Weights of a small contrastive image-text model: 13.6M parameters.
Rows from block 2 of the image encoder of a small contrastive image-text model, named by matrix and row number. Rows with one number belong to one neuron. Each number is 128 + 24 x the weight over its row's rms, rounded and kept within 0 to 255. All counts start at 0. Numbers have three digits each.
After each neuron's rows are labels from the 100 images, of 14976, where the neuron reaches its highest value: "colour at peak" is the nearest of a few named colours to the mean colour under the peak. Only what is clearly more common there than usual is listed. The data: made-up ball-and-stick molecule models. In brackets: how many of the 100, against the usual share in percent.
# fc1: MLP up (encoder.blocks.2.mlp.fc1.weight, 1152x192), inputs 96-191
# fc2: MLP down (encoder.blocks.2.mlp.fc2.weight, 192x1152, transposed), outputs 96-191

fc1.388:154108151135142132159116145128183140147110133161137114101083071133142177121132164132103115137131171134129147082114139148156135114112194111103117174129123161093124120148111119126108159054132137131156147152118122123141156151197149104087138161110133102135124083124154102129173120141149127148
fc2.388:099136084109129150063159115195086090120171072128129129156157118144127073121152109171128070142136085087093120162119124090111122118130104169157157125108115096166125117120126160146169099146090167126156144118150076135149132116104114123162147130136147135117154144127126140145086114136098105112
colour at peak: grey (100 vs 6.7)

fc1.763:129115121161117116152132182091092147138119115145125111105132150119158146103154100127143126111128144134080130099095105095143152091157130112185090150116171140133155104100152134117136159121122145118096129165127137075165128126157154138153135113120140107166114100097100136122181134122197133156
fc2.763:094148143114121087175129133134129120134154082111120136163125137110084096092164100178150119142138107123107140165131134142124099125099137133129137118138142140153156158111142179144154098113172154132137133090117106109129149128141123141132144128140114158118126120128123132121104145145122128117
colour at peak: orange (55 vs 0.5); yellow (33 vs 0.4)

fc1.759:158105127131123126159123124145147158149135168109111138151134131116151100151117116118146120073128144147137125166122111145113159094168114156125125102136125145135093087152155135182120149113092058139149139160101123101081150143087147122135104117156139154155107092122154163155136134198137141122
fc2.759:100139103121099107128126179166120070091138119146105125137139152109153130102122108072118102149124102173090146108108105100167133118085111148146105126131121091184169166158132137116125104161110181129138145150165121126133116116135149136162164116122133156146141127125131134086081124138123117125
colour at peak: brown (70 vs 9); grey (30 vs 6.7)

fc1.535:119079135113121118132140090149170109136089127098110122152146116124148113127125145159124108139109133163137143132085141125089056163119133090133138081125145144087128139107146125104114149140101168123137125131121138113146135114108189178123147081130123156173135124103140097136119113121114106140
fc2.535:166135128135130102084139152127117098113200113173115119112110153112107143163144106142125096121123112096082133158119145132135164123097137160138121128141157103143126138157155146121139155091153141133144188144139136095104099111142119138123084113125147120098117129116119121076102121147120148138
colour at peak: blue (73 vs 1.3)

fc1.645:195134134099110150146136159147122106080161122110149104138123116144114110132128109157146140136149133125125109139117130091119120159079127187161125104163120142154122121151160131161105118124097112095145163137109190077132170134115143159156156127102148140139124158113115127087105095134096110107
fc2.645:066122171152114146114127100114123116182127159137110123101097125121179153182138138121139132127126117105127154143143128134129119104137150090082114151118161103113110123125090111139139133131149099138117099137124046179163116091155114110099133135114133135119127134128139120164135134139135131115
colour at peak: pink (49 vs 13.1)

fc1.475:125130156131125177156130125095128138118087135154170105132131135147112137141126119138149121132141118134125144110128105096156124114149135126136127172134184107125109114120124166116111130110142135101126105162062138108171108115190139135181122121128177085105128140118111122139152172125135153168
fc2.475:111118141123092096154123139121167151127159067114150115163111132129121109077169083137116090117137101127092193135116151164108103135148107110119153126134142119169125202137120142118102083148145117119129115063099084097141158136120123115157162128148133152142124128125118128147112123184128086121
colour at peak: red (33 vs 0.6)

fc1.170:100133151154106148151119096126089120115099085151133109109122118160120109123159142119173092141141135134115198125112105118157155129126137151150139156142165123151101111106145176156110152106137135131140098118149103145138114113138123172146108128134154118105106159092126114129120150113153132131
fc2.170:125152171124075140160119153159100149109112129113137123165134139130130095098161092157136100133133132141079174137101129134086119119113158134127133123133105126159117184129152160170094124084158158123139129105091072151183111132154128135181153121133125126120132117126110132134104120173164107125
colour at peak: red (99 vs 0.6)

fc1.320:067115148089102153132181136131099155103168148163112164155152137128154141114145147125123115090113086073102118148165117144166130111144145123165166110157085132141137127153146164118157141098157142076174113144112133094173093117130134061115098131183180138119130139128117142118121113106114143146
fc2.320:147127165166141171106107122117117088132089138089119109096129151111136120156136149167137143121130193124139142119095124163090151118143121097125112153137153124144130115126133106198105170159149113121098135115089145125087168134094156083049134129142124126135152138137120122140149136129111141130
colour at peak: black (70 vs 39.3)

fc1.446:133121117130139125150142134140167093103094105118115099141147127148149119128119140131117118129111139131129159141110124141086077149111170138182135084131130135132141130138119152141129149167104180141175133125140170111119156144126181115119126098130125154144122128128120030137103100143127081119
fc2.446:096127155121141098046122135149113085157165120148131132146100115135122166179090101130135123110126126175093102144142146151133183125138067112102143118122138114123127117122144164128146100029132124131132182165117127117118099104131131116142076125107134124146137138143124134113110144128125134139
colour at peak: blue (77 vs 1.3)

fc1.55:126087120113122113150112116151129116115141142140109149131132147136108129158117154138109141133132136121131100128095166102155120130119127128109122112126168148097122097136116105104144138165135127130133125153212134116103156137147116150119092101152126129136095115099133140092138114163141170134
fc2.55:130123144107150082111124163139139156138173034132169130140112106091141085164142152124117144126130077119097128212152114152134127125144084128115133130111102149098173158118106125118130117118100077125153130108094142098084173125141128131125154135135133107128130133125184124133126134144156111111
colour at peak: yellow (64 vs 0.4)

fc1.490:135100130108145136127088146151149132122152156148119144101145138097121129128110146162107179112146127127125093142131132104103113135156139138122065111137138150109115113132112099113163131158130137131112136139199128089126151142149131152109100083146132117115120060103110118107126129146123141118
fc2.490:136123151085137087102127146109157169120185083152124131134141135107166093137134158148127164126133066115088111162138115147092097136161086086110123127120110168110137151126101108095095108140112112129163131099118123039116167123154115153107126136154134116105112131135140125127122129173145109126
colour at peak: green (96 vs 1)

fc1.53:149123173115118181126150149137124104108156137160144124169124124123134117124126112139133155102120135129129111124109130130094105125149118099115120109133111079161121139124171163122097104174099100122113165090141196089082132115103163126126145069072113127116129124103134137120103141171117108120
fc2.53:128131153157145140085145130083123081141126168132101123068136161115170145162113156116122132169120116079136160156150139084142104105080110093098130146135165108118116117109095113152155129148181131130114087160157098172127149130138134116132123138133122122103124120115122129147122121126127128131
colour at peak: pink (83 vs 13.1)

fc1.458:117145128133139100138084135145136154164138150153109141115142121122113123189102143140082136119176201152121133067146116105121120121150144118102093134121138116126137092112092120130140128172157100126135141139170125134125155122143129097120084113138114127122088105121120117116098111171128148106
fc2.458:123143140139153149109149106169131108105126091133145117137124112122126109121136158120130154134119067113119135191094116166148137106132112160136114130109168113116203143125135125099166105115097184128120104127121160122128095133122131121175147119141133117134144122097133129142143132120160094112
colour at peak: yellow (49 vs 0.4)

fc1.9:100112135171108113118169128122119159169103122144127061162114134106118123139135162114148084131129150162094134124090122111127155138133100109150125125100135193113132138137142116114166081107097115117096128119102134103162161122175146172150113154088149110144111134138125125097149139093138101116
fc2.9:141148113149119125150126133088127146084162119138116113146121152113086116122122134172139154110144144138171150129141132168099097127071164143088178121122140112138136129109093122136099156174133131131142109122118122114098085119088142132126171119141127124097119128115123124106149148165102136117
colour at peak: cyan (36 vs 0)

fc1.531:106138153154106148148116098126090121115096087151133108111124118159116108123160139122174093137141136132115201128109110115155155130119136149147141153138155121155102117112146182157105146103139136132137098119141099149140112118139119170146108127133151119105107160093126113127116148110153132128
fc2.531:123150173124077143165121152156100148111107129115137123164133138129134094096161092153137101131133136142083175136101128135087120120113159135129132122133107130158114177129149160166093123081156157123138130108091073153183109132151129135184150122132125128119132117126107132134107120170167105127
colour at peak: red (99 vs 0.6)

fc1.182:160135106177145103157158109111105103156105123164155092133132114142125114113098147133071122146106127180133106150085145118096128117113114104120112091151153119152146138114112115145089149110086139153122127146104118132113141111102105184111089109090113136140145127093105098100106116063114062111
fc2.182:100116132122163141152153117097096145100179121120102119143135170121103134127108156128124121107135150125140177107115150119114110109099154139118134142111140130110182144135089128142149122166171123126125108097116176103150108132085151128141135106138103143180111120123115113141178151165147184131
colour at peak: cyan (31 vs 0)

fc1.352:100136114138123148113109138130119095165090167175150130151133116148144155156132070117123107149125181130140130108140140111151095140116131130082150158128095143122099101115122125134163132098122123135125156161124149082118102165160182137087110157118144074091157152141108123110102122100116132144
fc2.352:115126077130134143128126160119115177135161113113123129121109151147125093136149121145111121129113045104111160101075136119123170117118110144111135146116094146166152118117116124109106116100084164123121112171109115155228117130137131133122170153143145108089131144133113120154083125150130113136
colour at peak: grey (70 vs 6.7)

fc1.762:115124168134115118129112111109136131159137123159149119139093067119131161112109171153097118165130166122126159102128128115128154131111134136092098156118157133089125134163126133126127140062096115127138110201124154140128115155155143093097148171119149091129127108156147137119120114169137132142
fc2.762:100157050109135101075153159167122136119129089105115131122155140133163106133186120148141114140121104125064138171100138094130127113144116130200163122118103134155104124144130181145157114134126143141142143145137094095142147109113125137124142135142132124125134127129112132160120127152102097122
colour at peak: grey (100 vs 6.7)

fc1.371:134128108082183099106146132141180139135180110136138149115147112100121145134117129135142114101144103098104126162144132159103115143163129127111105111134106152101116119153120099082152143122137124112147151097116155064086170151118125088094149111106166118144161087135134118119135134137110150135
fc2.371:154145137174101169128110130118093165105081165118133112150133143143158116128132113113140122104134143155122136137127094109108124121101144089150131140115142104143119167128150176157093137098163154131144105127107111118196056116147127137175132127171132132099126135115087127127117137126144106136
colour at peak: green (80 vs 1)

fc1.287:131112137101124126094200174102162130089146111135136128120150164101118108108164105148127128144134083106114120150162138131150103137124105147166125129145161170161134182138126142153115150124121132114082105100145163123128088116115102105205147135134130130127108127122142119125113122146115169107
fc2.287:126126144189143131150114082130118108142136105138131123139071137159121089137125158129135141138138125145131151130067110125089130121126152110115113126127139121081171078129112122105137147127108157133132127153140090165120127156130118159075161125091141135169111120133120118119104123116116098139
colour at peak: pink (43 vs 13.1); grey (27 vs 6.7)

fc1.194:125116124128130094108151110136127133142121157132112087128119122126094115130113202115120097146133133146114106135118125102088138147107087119157158141164109090165139144159109126123159106128134122112111188156154092138148136159118153116084105130100101128131147142162097109145138125171059121142
fc2.194:160123132148118120140146144147113136086138102097163134133141148144149170107160100149121098121124132119128124159106150171157150122114154093127100134127135139126157135127161142109163132108129152106117094103139169130112121105139128127166179132141130113110112121109137113124114141121163085131
colour at peak: blue (89 vs 1.3)

fc1.549:167129120096110116138119160104091174132124074142144123107164144128112112106124138146145143168140100106106125123116143144117105127102179152139153098171099104142081130157142140123103105135135160153156116106103151160114139103131132116128107133180077147121096130085161101100142091151147128100
fc2.549:130093114128120137110116119129128136130128131107113125111133184127131080084115126133128128147133184107123104146120099112106157133163164112097143129110117132085127097141102140069100154157125127115157105143082135126133092119122112083117159122043128126132126142129137121136143154114161078118
colour at peak: black (84 vs 39.3)

fc1.487:124145100121105113130144110130113146165112157160097141159153121138191137111112128119136118126079134143131146131106161140131092151132130103118144128131150139132141130126118081126127130080049147120143143145169127132136129121100112155144132087145160130110108171145152096149131103156106079149
fc2.487:066140129137118099069156149100136111095106101107159121121114130102115168151088062123151145139119165122144126139134121109138148160121146093162198130113092145134161122160151153120112132145138099137125144087131119114118113130128116137099139105076151120156145131119115121097120137147120127126
colour at peak: purple (42 vs 0.6); blue (30 vs 1.3)

fc1.200:146085108223107135139139123100109115194110109121112132157132096132146153147122108144120122141111125159099114116137112115128143157085149126143117088150160142094098132090123127135090114110124140208079132113125089130119189119100129131146072167109123092154134099152117141111128104139137110108
fc2.200:103123092149108119122147077096099112161134119158143113096137158113103169126080137167132151127125201104083100062107146149122136112141154107101149124140130141147110094135121120137122183101187105126071108084077115133100111110098117099096123130118124129177125151141100127144142127135147120134
colour at peak: grey (97 vs 6.7)

fc1.545:126097093079118147138110138121142151152117106107144160092115203163122093145113166140138110149160135125153107130068111168106104156115129160090161151129122160114114139126138147113118136168130148164122121143104146132129137105133118146125086140143086141104133118114134154114115096113163097139
fc2.545:110125100127119139144112147059099122183117146099112138122082183127126146113101110145123147129128135099099108079156142122153134131158135111120159124141068121115121041107148121097113145167148113129126130108073085098136121142128113142102093123120123140064119126143099128090125155128090171130
colour at peak: pink (55 vs 13.1); brown (26 vs 9)

fc1.602:111131140109104152159131143146112122112154158141129140189118138133097120119159137123165161106095120099111155126123136127109102135135114094166134093125094164151161134182116129095185170085130122084139114146100117107147151123140131112069102149141126121105075177118177158096165161108100090110
fc2.602:086119157135101116105131130074137143155108132103136147095140124121120145159081138131123148116137179127191108106143108111132191097144126155111119131140134139114133133135107096167118153131111114138113152096134134144086108159142127129115137127099127126196119110127118096149109121143126169124
colour at peak: brown (32 vs 9)

fc1.621:120127112156153122096132133146142108124129159101135141132156131111100125169109150138123112118126146142119114149122135134141160139109170125117153121111127139178162145123148097151169142109110136148107158131177134075124124103111130173146145129150137121144132112165152133112109152078089129140
fc2.621:115136172167126146107129193139145159104115095094160130112136168111197136091159138130122075120133085116106119181097159153127126125088146086136125134127099129141150175124139104148116088145145145129132128068153117069136112126072127148160147128156132131114127124126117128138101130133102121131
colour at peak: blue (100 vs 1.3)

fc1.433:195124116118127087158118160093116125141127089139114140066169161143134070149097149164132140152152114103132120144114115159112106136154155151134158089161114112127122087181151110134099117121136142150155144113127152139094142126124155121137110131166084147107105120100110123089113114124138071053
fc2.433:091103106125095136099144117135111134112120145081161121120124192138113122087128116128148140120123165109172077165171134088120131122137167120087156132119107137079091142135092171079141136163125144117169086136060139118138078111128120098114170112060125131161120116123132142096135140119126113116
colour at peak: black (66 vs 39.3); brown (33 vs 9)

fc1.492:202130123109118094149150138107106120127106135121118131058145188137131102131091116155152166105119124096129113132116152161109131168152177137121147084131083109138088100189149140102114113132129137122148123128098171111140129111158137120107136117162095138105116121102101136115147108122146112091
fc2.492:106128103079113129101151145116148121119163114070132133078169173118141139080135120148140136127131162115166108148144138067122165127162159144104148132125127144083097144139090135100104142150129161128155095142074122130110060133104118119100181125079134128122139121132124144098123144125095098119
colour at peak: brown (51 vs 9)

fc1.326:139095136119124149168136168085101154109165171125142121163122147116133098169138102125143083079126110097161156130159128176150119130099069130129118121121148113143113147147164103133112118148165158147117137090124145136129113119144139140115121118109131132110141142121130097163129122129160129163
fc2.326:124183132091134144108143119147158157134133129081138116109137150117137135077132125092130127136129110104111094137162125021119111128121109138170147140147043117124132120112102152153141102111100085129112146142137099074145130137073141116132135114129147114084119132109151118086173145089064175115
colour at peak: grey (100 vs 6.7)

fc1.261:140125089198146121130121139156169115118093110102145112116161120111144129160113140152116075157135135127132127150105149091134141129144084148114136144149123147151191113124175137126080100153142115143101133142133122122107168125130090125122128139132129156110123098119122115144128116162133109129
fc2.261:116105165115114156129107095086110165130122137085135123151110151119106108116155111134121120100133146137135138071136125145122152130145138136125134122138078130101105126133096107125108190164156116145142144071039183112149096136120128146096109133176132125123129118122158127096143125078126188109
colour at peak: pink (74 vs 13.1)

fc1.751:128142123140146174151138101142154096135104094117135094160135144136144085184133094137133133139102151148150136136100141125128165158127130126104164121091124071147167138122150166127104085138124182103122157116130121090129158127110152112142128155129123190150106089102131077090103177119127069119
fc2.751:148135132078116093146154207107081108125123119169132135125113162116127148142110107119119139141114142114089114139091131123107134125113144105116158124135121136057113079127179129157082134123114076136140092144126128144122106160137137099116094132097117137146141148102119136103143111098139173128
colour at peak: orange (28 vs 0.5)

fc1.569:165099150146136121138128129142116130126107087137130090160127183092117099142159163127126090135126113128112099119104128123124134196174121138172129118092125130096139141153129114105120154095117133080104133111125125119129125142116132161145079141129122121117103094119142131099149128117172105166
fc2.569:090146122148117070172131136076109131101159125121082116140122171143116109117125141185140153137135136127158111159120101137153102083071150146129129126130174114103140159145138149125161107171152136119166143132137127103146128134139125100107155119105130147122125137123127141103116139093131155117
colour at peak: orange (43 vs 0.5); yellow (34 vs 0.4)

fc1.29:143115089138123128143102118103145087146124138123098111135131115146149105163157098113139114101119147143115181137127129107062104108099119113140139119109115101187138122126146095123119128153197133103177135149134123157156100128130149114126107173097143137100108112137137134110095115172148134123
fc2.29:124126159095109143101136146151095180062129076153133127118141132110146111121128160181135145124151129159074127158076134136153170140137181115124094124118096175122126096137137123166162130114115137132125130106166114091127158134120144170095114149135096134123121127138155126136143134106186206125
colour at peak: yellow (26 vs 0.4); grey (26 vs 6.7)

fc1.381:145128121147139127139132143140141115088090104130116086179141124121160118130109165118120124133109148097129135152126144150104092162118175145184147083130121128146122137151123153157118158183089176139163117085143179123125144140125168150135137099118132150136112113126115040097116118151135087106
fc2.381:086122119123151085085114115131080105165128112125114130131098117148126142136091074159117137121121122164089088160166145148118147122137088103083170115116122130127126125127146152112160096059158121127121183162126110115104112105133132091160070132105128140153129136138136122123126135127091123132
colour at peak: blue (72 vs 1.3)

fc1.312:112133120106138129084131120149118140130125114129098125151094122097108118169137129144127099149098135142121124155135148164120070152115132126137130075130136109127175127115139131140167125152074104134148123162146140154126134166139113119158146167152162102141119141134133133167134077137095146109
fc2.312:099116149103127111116128132108187139124124156100152159096133105132129135123122137132121129104129139120138103124092134103115149137169139116125165127137069195113100134112131144133129122104158101131161145081124102103102142103125109115093154137111136147159140126113150100096108118113127124127
colour at peak: black (88 vs 39.3)

fc1.608:126106146153138126145086132114109100104135115128091135112128104137153113144148138120110131115140134143124174124116168106121158126130133147139139123112130118171141124156145129139128116125154145129152126119214080132137118121136129146118083131150137147117094128080134113093105139123178176127
fc2.608:149119155094108130099118171165067148070128073159154134102136128111140112158124162177128131137125142113074134172128124139116167133100139120137100130114103171113143085131140119143139142086113114130151142119165116103125168127153134155095130138137110120130125131130177127105122135130182202124
colour at peak: yellow (59 vs 0.4); orange (33 vs 0.5)

fc1.178:147126139159121125158144152125101150113127081126118073116140150131155133105155125120180092143124121136115155131133111106150169121152137161157134141154183118108145086090153144125130167116111138127137087145152132110132136112139130156157138126109150125126095114088132130124170134144167135123
fc2.178:129131143124097124174118152141098148103139121109119118166143144125118113108154090187137128120127119131084152112119142138072115137116152118109137120130108110200162182116150154168117132115154162131112126105092092102181119128156111124150161125141126151144136124121108123133112140162130126130
colour at peak: orange (38 vs 0.5); red (35 vs 0.6)

fc1.578:166135154120120125073097131121117119144099102135124113116152131150104137120119155118174112140114146122108169119134163127139104156089181102135123154132153112118135115154094127140142160139120148165117136156156141135081153148137135075159139114084155148122125130106160143119136072138142109168
fc2.578:136117161120091127143156144114143150091151140147114130145094165107177122168107102159137120115117156115133118116116128125139127135160130116116152128100118150146113097139149116119086126183085067131113126091104085140142112132156112158141123120069113131136137131148097108120140135108130166133
colour at peak: purple (35 vs 0.6); grey (26 vs 6.7)

fc1.278:137146147140125152125129136137113157164107124131095117162127198121129107134110178124139138136119134165077112120151159146128095094102096161122098138122123130145133148124138101091136147117176121121117115119145132118105131152127149106137150115161124153130104095141121147099165134188122119109
fc2.278:167131092148119079130124134075128136126139124101136129099138078124161145121157112150122130143115106111098142098105142117143125132115159113169101125127100161110132114116138165131121112141097112144146134126100094125128162142127134205167118120131122107128135114129154117125085138102076081136
colour at peak: brown (85 vs 9)

fc1.378:137136137159118137093168121133146142155140150178132131132133126097127112125126120165153170108133142090122125105158135089093155132165112141149118082139145167144101125117110148163116086132164064101131145129103097112161174107109110134142113140130110161145140135137110115127140138122137166089
fc2.378:136141120137137097128145130143122099087104110104120124154100117129125139134162169141118072140132114124152164116153130125153144139102139147093122137129157092127201132133121095092117140193120168139126118152090190113154056090142141137164149118186147121113114132111128112099148148090141112119
colour at peak: white (72 vs 27.3)

fc1.544:132125135144121133142154168087105158123135098160130102097129147145118132114120108110160090113098124135102119122088122094137160094135131140145108170144192095137119113103118123104107181117125120116110146114105157088137137112130133123121156118085141118137139100101137140123154125110177115131
fc2.544:105133131143137102164118098155141116111131130107112128187114129107109134096161135155118143140126118136136133125131144155129084141125149123123115117139107121138163163107145168149193093129148184131139105112120088142139096130129116158154142133143126119133141118131112131141099141161124103124
colour at peak: orange (40 vs 0.5); pink (31 vs 13.1)

fc1.251:098129146102120101137175121154175138107123124148108134172148137162127171092112152119115114123091092142127155146105093170101086127132139103129118073115110141113105127148134122114098124149127155146187145123114138115127125131110170136136129183219094108101082125126124130131115139089125099161
fc2.251:115114156106145132153126174142130101141192133124124130137073091114146127162124061176121120138144153134091158144123126174151143122120124174120068135123129114160131140105150141144132158131138111129110143131114125134157126115127131082068109126085124125147124137134083137156158115142123151152
colour at peak: green (85 vs 1)

fc1.376:131123153149115085150132132121118101149113120144116081198121120118151144067140084112108102128101092103079133126115120159116110121124161097131108119115133125125134124127186124139118137125159096124130132118134124104150112144162183115145116144196105138084099138145119148143107144147155095160
fc2.376:075126143088158099105173134127134132096168092113129132106096138139094103170093141129101159140139127124149120164161119114168155135100088136122119137130115136118150159125104136143143125148120127132150171106094110126138182122110119125105114113103128116115141139122143119135154136087107188143
colour at peak: brown (47 vs 9)

fc1.626:136145153148190137120130126141147113173137115132162106125144116118109147143134147180160137148108140131118145134125124143112091137141138128133137151140138098116127084177106100157129158149091184136126127146140141143094143116151126103146139131063099120159136112123143129135124116127131107177
fc2.626:124141201103131120094148129107120111100120130164094133120141124118170122141108149138144107121122162085086074132124123089135122129135087123128161128116184103101093150144159129146088127154095057128142122159099132127118138139149127114117115128117116136108128122105137136134108134086143196126
colour at peak: pink (59 vs 13.1)

fc1.51:173099126155155075120094182124112168126154094144116105155160131128137125099105140135156133104069118116100136131118131132140143137171165122173125130123144140091163162162156150146093128159097144115092155118136126122163132133145171162138149117103120103131144095083106106096145101138108115137
fc2.51:067151119148148023165112122127114107101145107122106120146129131120084142141107115182127093147141119163121104157185128131145139126092111121133100118118143141161143130119131148109140110131190160115116160140115142113121136125158154095118086128097131145134120145133128143108108137127105135147
colour at peak: yellow (59 vs 0.4); orange (28 vs 0.5)

fc1.34:111109148101164113147144116126151100154132111115119126133120150157134096132110124168119096106093125128126145134106116161110116118132171127141089101113137123103131114146102154130126143141108194112163145108142127125125165135137167100127114148132104120104124144104105084146112116126104118125
fc2.34:095115139098164102096149108116147088124153125136133124138115122149108180158153131128147131130145148160103094135104125078194167135147065121102133124110122130131107154117136126120145116030169082116146168162139134126134104127136130115121127118098129121157126120128162128135121123107150138121
colour at peak: brown (58 vs 9)

fc1.470:104138137130136151121163152128139141145106126142116173141141138107122141136135153153160145128124149103126130132151143105078137154120101104165129114145162150124170166081067154122128106129154080142135124136121126139115164104107100140163147121136134125173124136126148093123140122116109147131
fc2.470:189125130149181088126148117142106092074147108119149147131094117114139118146113112107125076127125127144168138112138156125142137140134144151115112125163147084129177115119180072107153134155129199151096121107107147118154086119129136125136135121146143129118121126133109124128135119092115129128
colour at peak: cyan (42 vs 0)

fc1.749:104182155131179085115157159123116124127129122165114096113109124165150101104149099084113127123095124165138121170155120149149110129111134101144098115108139152150100137129082107200095094137146156146122105128112144136153110158139129111160123153197108083106115120106135107159187115146097126140
fc2.749:114129155109133136171135092117166143141159150110081114121151101148090134140087112144110107132145120122097168085084122141104098111137138156108123140122129138126111152123157147105129160081095105132102140144135102130109170132121120140092155126155119148146125125115100119136091117149145154135
colour at peak: black (65 vs 39.3)

fc1.15:156102121131142111137124162160113131109126083113142108151152121113143112102099131152136115119060127112095148148152137157115125148138141140173142127067148114100121173170149136145117102144099169087134152130123138103114110144148169131118178105117137140141155098073127079090134123132125124105
fc2.15:114141126162165050140140102126116112114142119159113107149120122124074160141134125177146096135129106158119113163147136052153163120103118128127141120123144154160101137158126156119133146133192142129123119158130143133110144141147128099115089140107129145111122128132122128113109124120128149135
colour at peak: green (75 vs 1)

fc1.553:141097115165144102121114160100109157142124091137102107117145170140152100110130126117148154120096134109103139114112149133148167120180127141157106111137148148130139137131156149123126149134114137148094154116139114092182159130138160170148132115127147111126148105093122108128162119154184125159
fc2.553:085156120142135041178108140109104120099149100123131131145124129158108108108137108193133097152127104139128098163168106119157121101095149125109112137135138131139167138138147167131150116130168147130150175114137137123112131132160113126124126136097109141139129132124134142115098131131112147137
colour at peak: orange (65 vs 0.5)

fc1.316:135126150119148099122109133149109175126136137142121169128132130109139136120114158145136131140116132145099114079114124159149123147118129132081181161124143088139082104165146140116115160133161125125146104142102160117134105134166136101142112114210095134112114157161103124128109125149185158139
fc2.316:122132085085124184137124077105144134129171075094151129089146148131131137119140097169138165127123163094098179139118087125112152136132185135151115126139128120097107128110109118146101150118157123125093120155132106137133121159061138111103143148086123110108112139116117138124131121111103082116
colour at peak: black (64 vs 39.3); brown (28 vs 9)

fc1.624:154089124149146106134111169138135148085124095130114109189147114103148142120109171134125085138101103124109136121122126142091108164154179143184123093116132132104149173166135158150126124164100148111132139111140166151157108158120176163136123121109126116129119107099121096105128124132131116138
fc2.624:092144133158153045159119116140074107122188124141103125151133130130090144138092101186123131121137133163109083165160139127164126110073092114118162113131144143138124124129149143093141116102182148113123164158112134107105145130136130091115096136128144116124125150129105128080102126097101125134
colour at peak: blue (51 vs 1.3); green (28 vs 1)

fc1.430:155117165151143144178144111116075105140190172100156107095109098094142118140141104132112110121090125088115119133137135131181100174086112144149148156096150170131080100138151146131126136111095146100112131118092134098158124122125103052136119137138153166112121129104137080131125177129144174125
fc2.430:104131120078102136106136147127174130129123119114114129129116161158099148111156154129144152128110139121141203132135113125106165152135139122124149135118142123158122173126110094133144122134155111144126155142168097167085128113119127129109176111099120129113136126132135126131127149128086149141
colour at peak: brown (75 vs 9)